From a checkpoint of a small image classifier: norm batchnorm, activation silu.
Rows from block 4, named by matrix and row number. Each number is 200 + 40 x the weight over its row's rms, rounded and kept within 0 to 999. All counts start at 0. After the name is the row's rms in percent of the matrix's.
# conv: 3x3 conv (model.blocks.4.conv.weight, 192x192x3x3), inputs 14-20, a 3x3 kernel for each
conv.91,083,110,224,192,196,185,174,177,167,217,146,190,179,200,151,155,130,219,200,184,190,189,186,150,223,201,179,241,260,146,152,183,252,241,215,210,198,165,163,215,153,202,218,143,206,240,144,170,227,217,208,200,242,138,202,163,172,196,199,261,217,119,147,208
conv.92,082,254,259,260,187,235,234,209,243,228,188,111,200,188,189,150,232,182,201,270,242,212,258,255,268,259,262,284,225,164,221,175,245,223,179,191,110,212,182,142,247,155,188,191,196,208,218,197,173,200,168,212,230,218,216,209,166,142,181,259,255,250,202,171
conv.93,076,192,157,193,170,151,210,253,207,206,217,186,223,230,203,260,241,216,261,219,216,179,215,173,209,291,208,147,242,166,194,218,213,199,231,187,228,222,259,207,226,145,193,139,239,178,191,228,154,108,181,142,131,185,194,146,212,216,175,290,303,204,226,215
conv.94,101,217,180,257,221,172,206,200,220,233,190,213,296,208,278,216,217,148,169,176,230,177,199,271,327,177,119,167,124,241,255,215,235,133,168,196,192,139,180,217,213,160,215,221,197,159,183,122,173,273,190,167,284,177,216,186,232,187,201,216,188,222,216,197
conv.95,094,141,237,215,209,240,197,191,177,210,264,214,262,203,175,243,221,237,155,166,260,192,273,141,282,205,253,227,242,244,148,165,219,247,203,237,151,212,139,250,100,272,178,177,217,195,248,158,164,208,151,196,156,175,174,268,248,229,217,168,170,181,207,211
conv.96,092,172,262,130,118,236,207,167,192,186,227,181,154,181,164,191,164,174,243,178,249,105,244,194,219,181,121,120,236,163,168,205,170,204,188,214,243,252,230,264,246,216,233,243,244,108,186,177,238,180,241,188,246,93,185,155,203,219,189,275,179,141,225,236
conv.97,103,153,228,189,211,169,174,325,130,250,215,167,263,185,149,214,153,174,203,135,180,212,173,176,257,233,207,165,195,147,171,144,197,163,209,168,238,190,177,197,176,213,186,145,211,236,352,226,127,237,226,142,214,287,171,153,179,237,209,217,151,158,279,132
conv.98,113,153,178,200,140,201,219,167,199,208,142,173,213,180,204,144,200,228,266,207,200,245,153,200,261,147,158,255,156,252,138,137,242,144,196,201,163,197,185,214,183,266,149,193,256,235,160,179,198,167,193,234,161,162,207,212,240,146,213,167,200,187,208,181
conv.99,089,192,217,264,231,224,171,225,196,152,135,146,156,223,223,182,222,194,244,169,203,193,137,108,206,167,174,171,182,156,189,237,241,293,155,221,237,281,228,231,201,163,234,222,225,209,267,275,264,127,168,169,198,116,188,261,263,218,152,151,200,191,225,184
conv.100,101,214,159,263,205,257,220,117,219,222,278,236,267,192,221,141,195,155,198,217,188,253,222,196,192,166,165,228,231,204,145,218,186,251,178,155,191,228,256,158,215,119,259,218,129,233,240,226,149,269,253,215,288,276,222,202,207,179,160,223,239,227,175,103
conv.101,120,263,130,244,255,211,223,162,146,233,189,267,200,219,100,123,151,249,293,188,209,187,190,234,237,258,137,177,248,233,178,170,75,193,200,159,261,235,137,224,246,182,232,195,160,159,204,209,153,214,195,174,192,189,189,223,204,215,201,115,193,201,214,191
conv.102,107,226,156,201,187,194,185,200,168,212,246,248,177,185,165,220,202,236,226,180,154,128,162,258,165,171,109,222,188,199,257,228,179,150,229,194,196,240,250,184,207,292,155,178,169,151,201,229,223,208,176,218,124,255,175,201,214,252,193,170,206,159,242,186
conv.103,077,198,279,71,143,210,233,212,151,185,157,201,189,178,165,129,232,166,199,137,204,238,185,243,234,140,255,214,231,245,203,164,247,214,173,273,171,215,139,227,197,184,210,141,165,234,179,205,193,161,235,166,195,191,194,218,239,168,181,111,275,195,195,138
conv.104,097,222,146,253,122,266,179,238,152,231,235,197,138,180,154,216,258,155,160,226,293,243,184,245,236,189,160,271,248,164,235,192,245,205,234,194,189,202,168,216,161,162,258,214,172,172,183,217,230,186,252,134,200,157,178,161,175,143,227,106,212,168,247,177
conv.105,117,257,214,159,191,297,246,195,249,192,241,220,202,227,226,203,206,190,201,165,179,167,202,206,207,283,235,320,281,180,189,184,280,215,249,205,176,143,225,242,227,228,222,214,242,235,195,183,247,248,238,214,220,282,200,208,162,222,167,224,167,258,182,276
conv.106,108,190,172,231,169,182,137,215,202,184,170,202,190,249,194,230,179,194,233,211,230,224,161,226,196,173,171,163,87,194,260,163,165,199,245,176,219,178,92,209,199,143,198,229,171,186,231,202,173,154,246,215,180,205,167,214,188,202,207,224,161,173,226,167
conv.107,098,257,165,155,271,130,123,159,258,201,254,235,288,164,228,219,225,207,189,184,242,194,185,172,207,217,282,221,187,116,190,229,195,131,178,208,206,204,171,203,201,187,176,182,230,235,141,153,257,196,156,158,180,301,256,184,182,200,234,200,174,213,216,137
conv.108,098,183,198,182,165,191,241,220,232,168,135,184,213,220,87,108,215,290,273,196,153,145,206,177,160,155,150,219,192,201,208,123,229,278,280,133,191,159,178,176,251,122,213,221,320,175,146,161,136,171,202,182,241,154,162,187,202,172,207,206,185,197,142,210
conv.109,096,270,155,265,188,202,209,223,247,141,223,185,302,176,158,130,242,166,166,179,198,137,232,161,225,203,188,202,243,193,266,208,280,254,272,249,228,222,204,182,185,221,195,180,200,211,150,147,126,116,210,194,172,150,190,222,245,264,205,241,191,218,202,301
conv.110,099,237,222,225,149,159,203,243,191,204,140,190,133,175,133,180,240,231,259,208,243,172,208,245,243,186,124,206,193,189,252,251,202,224,220,254,181,165,244,212,249,154,192,149,269,164,111,166,144,212,319,130,272,278,232,153,203,172,231,232,81,207,156,288
conv.111,122,232,175,224,231,191,191,148,303,203,227,148,198,244,167,207,141,214,147,187,228,200,158,216,172,196,191,201,230,116,219,206,224,199,214,187,218,158,220,187,166,263,180,193,175,200,228,277,206,196,190,269,169,199,172,223,201,150,138,233,178,155,205,222
conv.112,099,196,159,146,190,175,225,203,199,179,264,200,208,135,186,169,215,215,173,129,185,234,235,110,319,122,237,162,199,238,190,150,251,142,229,265,217,249,215,181,220,170,167,187,163,174,172,248,202,185,233,169,272,218,230,228,211,189,167,165,166,224,113,188
conv.113,110,177,262,145,190,221,136,196,197,254,205,234,262,255,224,166,209,193,195,208,170,228,231,164,156,202,204,186,209,185,211,225,183,196,256,186,65,236,237,139,199,267,144,271,223,130,233,206,201,212,229,198,129,319,135,223,237,229,277,219,136,107,239,149
conv.114,089,268,250,235,143,199,234,183,256,193,171,240,194,218,147,171,246,154,204,206,207,182,254,258,250,151,182,218,197,211,165,179,210,240,127,226,130,215,236,196,213,122,207,205,109,158,205,160,201,265,115,261,222,200,181,165,218,204,238,169,248,221,122,212
conv.115,098,200,160,247,305,163,304,126,192,243,219,167,158,202,171,129,249,218,166,262,208,209,182,194,264,224,132,161,257,217,199,171,318,248,215,240,229,180,134,206,227,223,145,160,251,183,231,185,210,196,205,227,225,203,199,159,204,216,170,200,176,208,206,114
conv.116,097,158,141,178,261,202,180,173,154,273,336,269,202,253,234,178,213,151,136,233,189,197,252,202,131,210,255,153,160,224,178,208,206,198,213,178,171,190,238,194,182,169,206,222,192,219,219,263,129,267,195,222,199,164,176,197,150,242,211,174,164,160,227,231
conv.117,123,195,195,231,178,108,220,185,199,178,145,168,171,173,166,223,146,130,213,270,239,152,294,260,181,172,273,186,230,157,239,228,214,152,224,158,233,135,256,215,219,187,241,115,257,234,195,182,237,213,215,140,189,211,198,185,211,198,240,133,248,190,165,229
conv.118,099,195,223,191,200,177,171,164,174,214,239,171,177,177,212,236,239,189,177,266,195,212,186,196,240,293,189,234,159,114,210,184,176,210,111,244,219,213,129,221,189,219,202,162,171,223,168,158,191,220,157,118,214,218,249,223,99,262,177,205,224,221,300,149
conv.119,085,206,165,213,137,180,238,187,165,173,182,181,158,181,243,202,207,197,231,128,201,116,185,178,161,120,209,140,236,97,245,113,168,330,219,200,143,152,214,209,182,308,210,190,185,164,150,77,202,152,206,219,157,137,237,261,179,153,216,157,153,168,175,239
conv.120,092,195,196,250,153,233,158,174,205,199,219,194,152,144,163,176,209,173,225,212,166,159,151,199,176,179,133,297,191,207,193,143,225,223,182,205,191,196,179,177,198,230,160,187,204,158,239,177,237,231,161,218,227,165,186,247,197,211,245,232,214,270,194,232
conv.121,112,226,137,195,190,166,271,165,241,160,184,162,254,209,210,174,214,119,210,169,186,218,117,205,196,78,179,231,195,265,125,118,209,240,184,164,127,197,198,182,186,170,201,235,178,191,221,174,207,282,224,219,254,190,198,154,159,139,142,276,215,268,149,175
conv.122,107,296,195,210,166,217,165,197,178,230,257,288,232,156,171,197,123,190,171,203,177,162,224,159,143,208,182,219,150,240,174,253,178,256,164,192,257,233,203,209,155,207,196,186,243,140,198,177,232,189,211,192,223,181,198,208,202,210,197,237,212,195,245,136
conv.123,092,186,192,235,221,264,273,176,294,192,248,170,219,97,248,195,291,306,174,245,163,150,117,247,129,175,234,260,180,138,225,216,225,192,138,286,147,203,172,243,109,71,248,179,217,300,181,199,235,203,124,235,253,175,176,261,232,190,175,158,89,117,187,157
conv.124,100,149,225,168,160,193,208,191,205,169,193,167,198,196,224,149,195,175,235,163,226,204,247,90,186,119,226,198,125,241,142,206,132,240,179,260,180,238,208,148,258,149,168,257,234,165,142,170,237,190,157,186,199,180,261,206,201,177,261,159,204,259,218,174
conv.125,089,246,227,279,199,199,185,200,190,170,200,151,177,162,200,224,219,185,149,202,191,205,211,217,186,218,228,192,236,173,207,200,147,190,152,238,226,139,195,162,216,190,258,198,208,172,200,185,221,131,131,230,151,198,268,202,158,198,190,166,205,156,210,183
conv.126,109,207,280,187,172,106,227,223,224,239,234,120,169,190,274,251,189,187,227,168,214,225,176,124,224,224,184,193,126,129,245,197,210,179,168,214,169,219,156,261,210,172,166,167,214,228,166,183,209,194,223,138,212,237,228,214,189,177,178,289,167,196,109,204
conv.127,104,269,162,133,254,185,212,192,240,164,239,253,212,137,139,92,211,144,167,136,230,186,188,264,130,262,215,208,227,226,115,218,182,202,222,219,193,194,194,188,128,154,173,211,159,198,300,174,217,201,206,232,162,251,160,222,208,207,229,176,157,143,190,223
conv.128,097,183,312,228,283,164,216,212,172,238,269,223,202,177,235,179,275,173,192,227,201,161,149,287,188,202,182,160,234,139,242,236,236,215,157,196,249,213,203,201,184,203,210,124,168,189,242,178,180,122,225,196,234,260,226,163,170,160,162,189,147,180,202,272
conv.129,094,195,130,143,203,172,256,228,248,260,176,205,263,150,112,162,190,268,286,186,186,199,195,176,174,118,122,178,212,163,196,200,205,167,187,188,188,251,293,133,120,159,207,217,170,208,236,216,240,149,181,205,150,102,153,246,269,242,201,230,167,176,185,155
conv.130,088,208,215,252,110,177,167,186,317,220,143,188,190,215,246,190,236,186,196,151,196,227,166,233,127,126,185,227,214,223,138,210,146,183,192,239,217,163,220,199,154,239,220,228,203,237,177,187,244,132,193,193,200,273,266,230,210,239,162,193,239,236,208,202
conv.131,093,152,197,256,162,221,205,220,152,257,217,215,224,234,178,214,194,216,239,241,217,178,157,248,259,164,210,252,189,180,247,197,225,171,204,200,182,200,249,217,217,90,188,129,264,178,255,228,201,289,248,156,189,251,132,217,209,220,167,140,160,236,263,289
conv.132,124,139,227,197,234,190,247,244,191,211,236,124,149,194,227,282,203,189,157,225,225,172,153,117,174,202,215,216,164,226,210,251,189,116,200,162,157,209,195,183,171,240,223,164,164,175,300,295,196,245,212,205,159,237,215,182,137,59,241,169,348,162,223,176
conv.133,110,216,195,211,204,163,208,212,239,165,234,288,251,176,180,201,175,115,238,158,238,164,160,230,201,80,200,215,239,186,98,201,167,202,268,142,174,226,263,187,167,187,202,230,194,168,205,243,174,182,216,245,203,120,182,227,263,150,249,144,206,192,244,229
conv.134,113,185,117,215,155,143,240,234,211,189,262,236,146,208,163,152,247,251,222,247,183,240,198,126,140,203,129,276,173,191,293,208,226,232,197,240,115,177,211,232,196,202,229,171,181,180,162,277,222,216,319,215,153,242,160,206,187,123,189,259,192,142,218,214
conv.135,100,204,220,149,224,203,232,216,203,200,317,217,193,132,231,233,264,227,160,183,216,158,178,232,194,194,172,220,200,274,194,136,187,223,164,219,217,201,245,180,134,213,197,213,225,205,252,216,263,145,173,163,276,210,219,226,211,212,240,143,138,158,126,203
conv.136,096,222,185,143,177,296,224,164,137,210,254,278,303,231,139,150,121,201,239,180,218,207,233,279,203,211,106,269,213,216,191,193,259,219,221,182,176,167,220,200,203,220,177,222,175,212,172,194,236,168,107,312,276,148,142,170,180,178,149,165,232,222,189,205
conv.137,108,221,185,214,212,201,229,178,167,222,225,225,188,265,225,215,214,162,182,181,178,190,216,214,206,164,223,177,219,128,245,204,185,192,202,95,198,237,129,212,236,187,246,203,194,132,213,177,239,208,155,183,172,235,174,184,210,185,216,242,149,191,206,191
conv.138,096,156,193,169,133,275,175,209,220,199,152,211,180,189,181,174,181,197,215,262,284,244,263,194,214,47,172,313,126,252,173,206,209,220,215,191,229,196,152,170,186,239,153,150,159,233,159,203,192,265,162,236,137,195,178,147,233,200,129,206,145,163,229,143
conv.139,093,243,215,209,216,199,190,198,218,204,270,184,206,205,178,181,160,223,151,196,185,272,189,264,209,181,143,248,166,182,174,194,124,175,225,214,203,116,135,246,176,113,144,152,170,231,167,202,167,219,215,143,209,170,207,219,198,181,171,230,227,117,207,157
conv.140,097,245,246,181,204,196,142,236,204,131,197,278,211,162,260,220,171,220,228,133,226,149,211,120,206,119,197,134,242,163,167,191,228,165,234,268,179,268,123,252,254,258,202,204,234,148,182,197,153,175,158,170,151,267,178,192,246,154,211,174,219,296,245,233
conv.141,096,181,196,280,192,132,209,223,93,222,190,194,191,204,271,193,249,177,177,205,208,232,144,199,219,145,140,203,179,129,240,217,181,180,194,227,206,163,227,266,163,235,223,189,194,164,177,179,143,203,212,185,114,267,145,168,223,156,303,190,189,103,206,204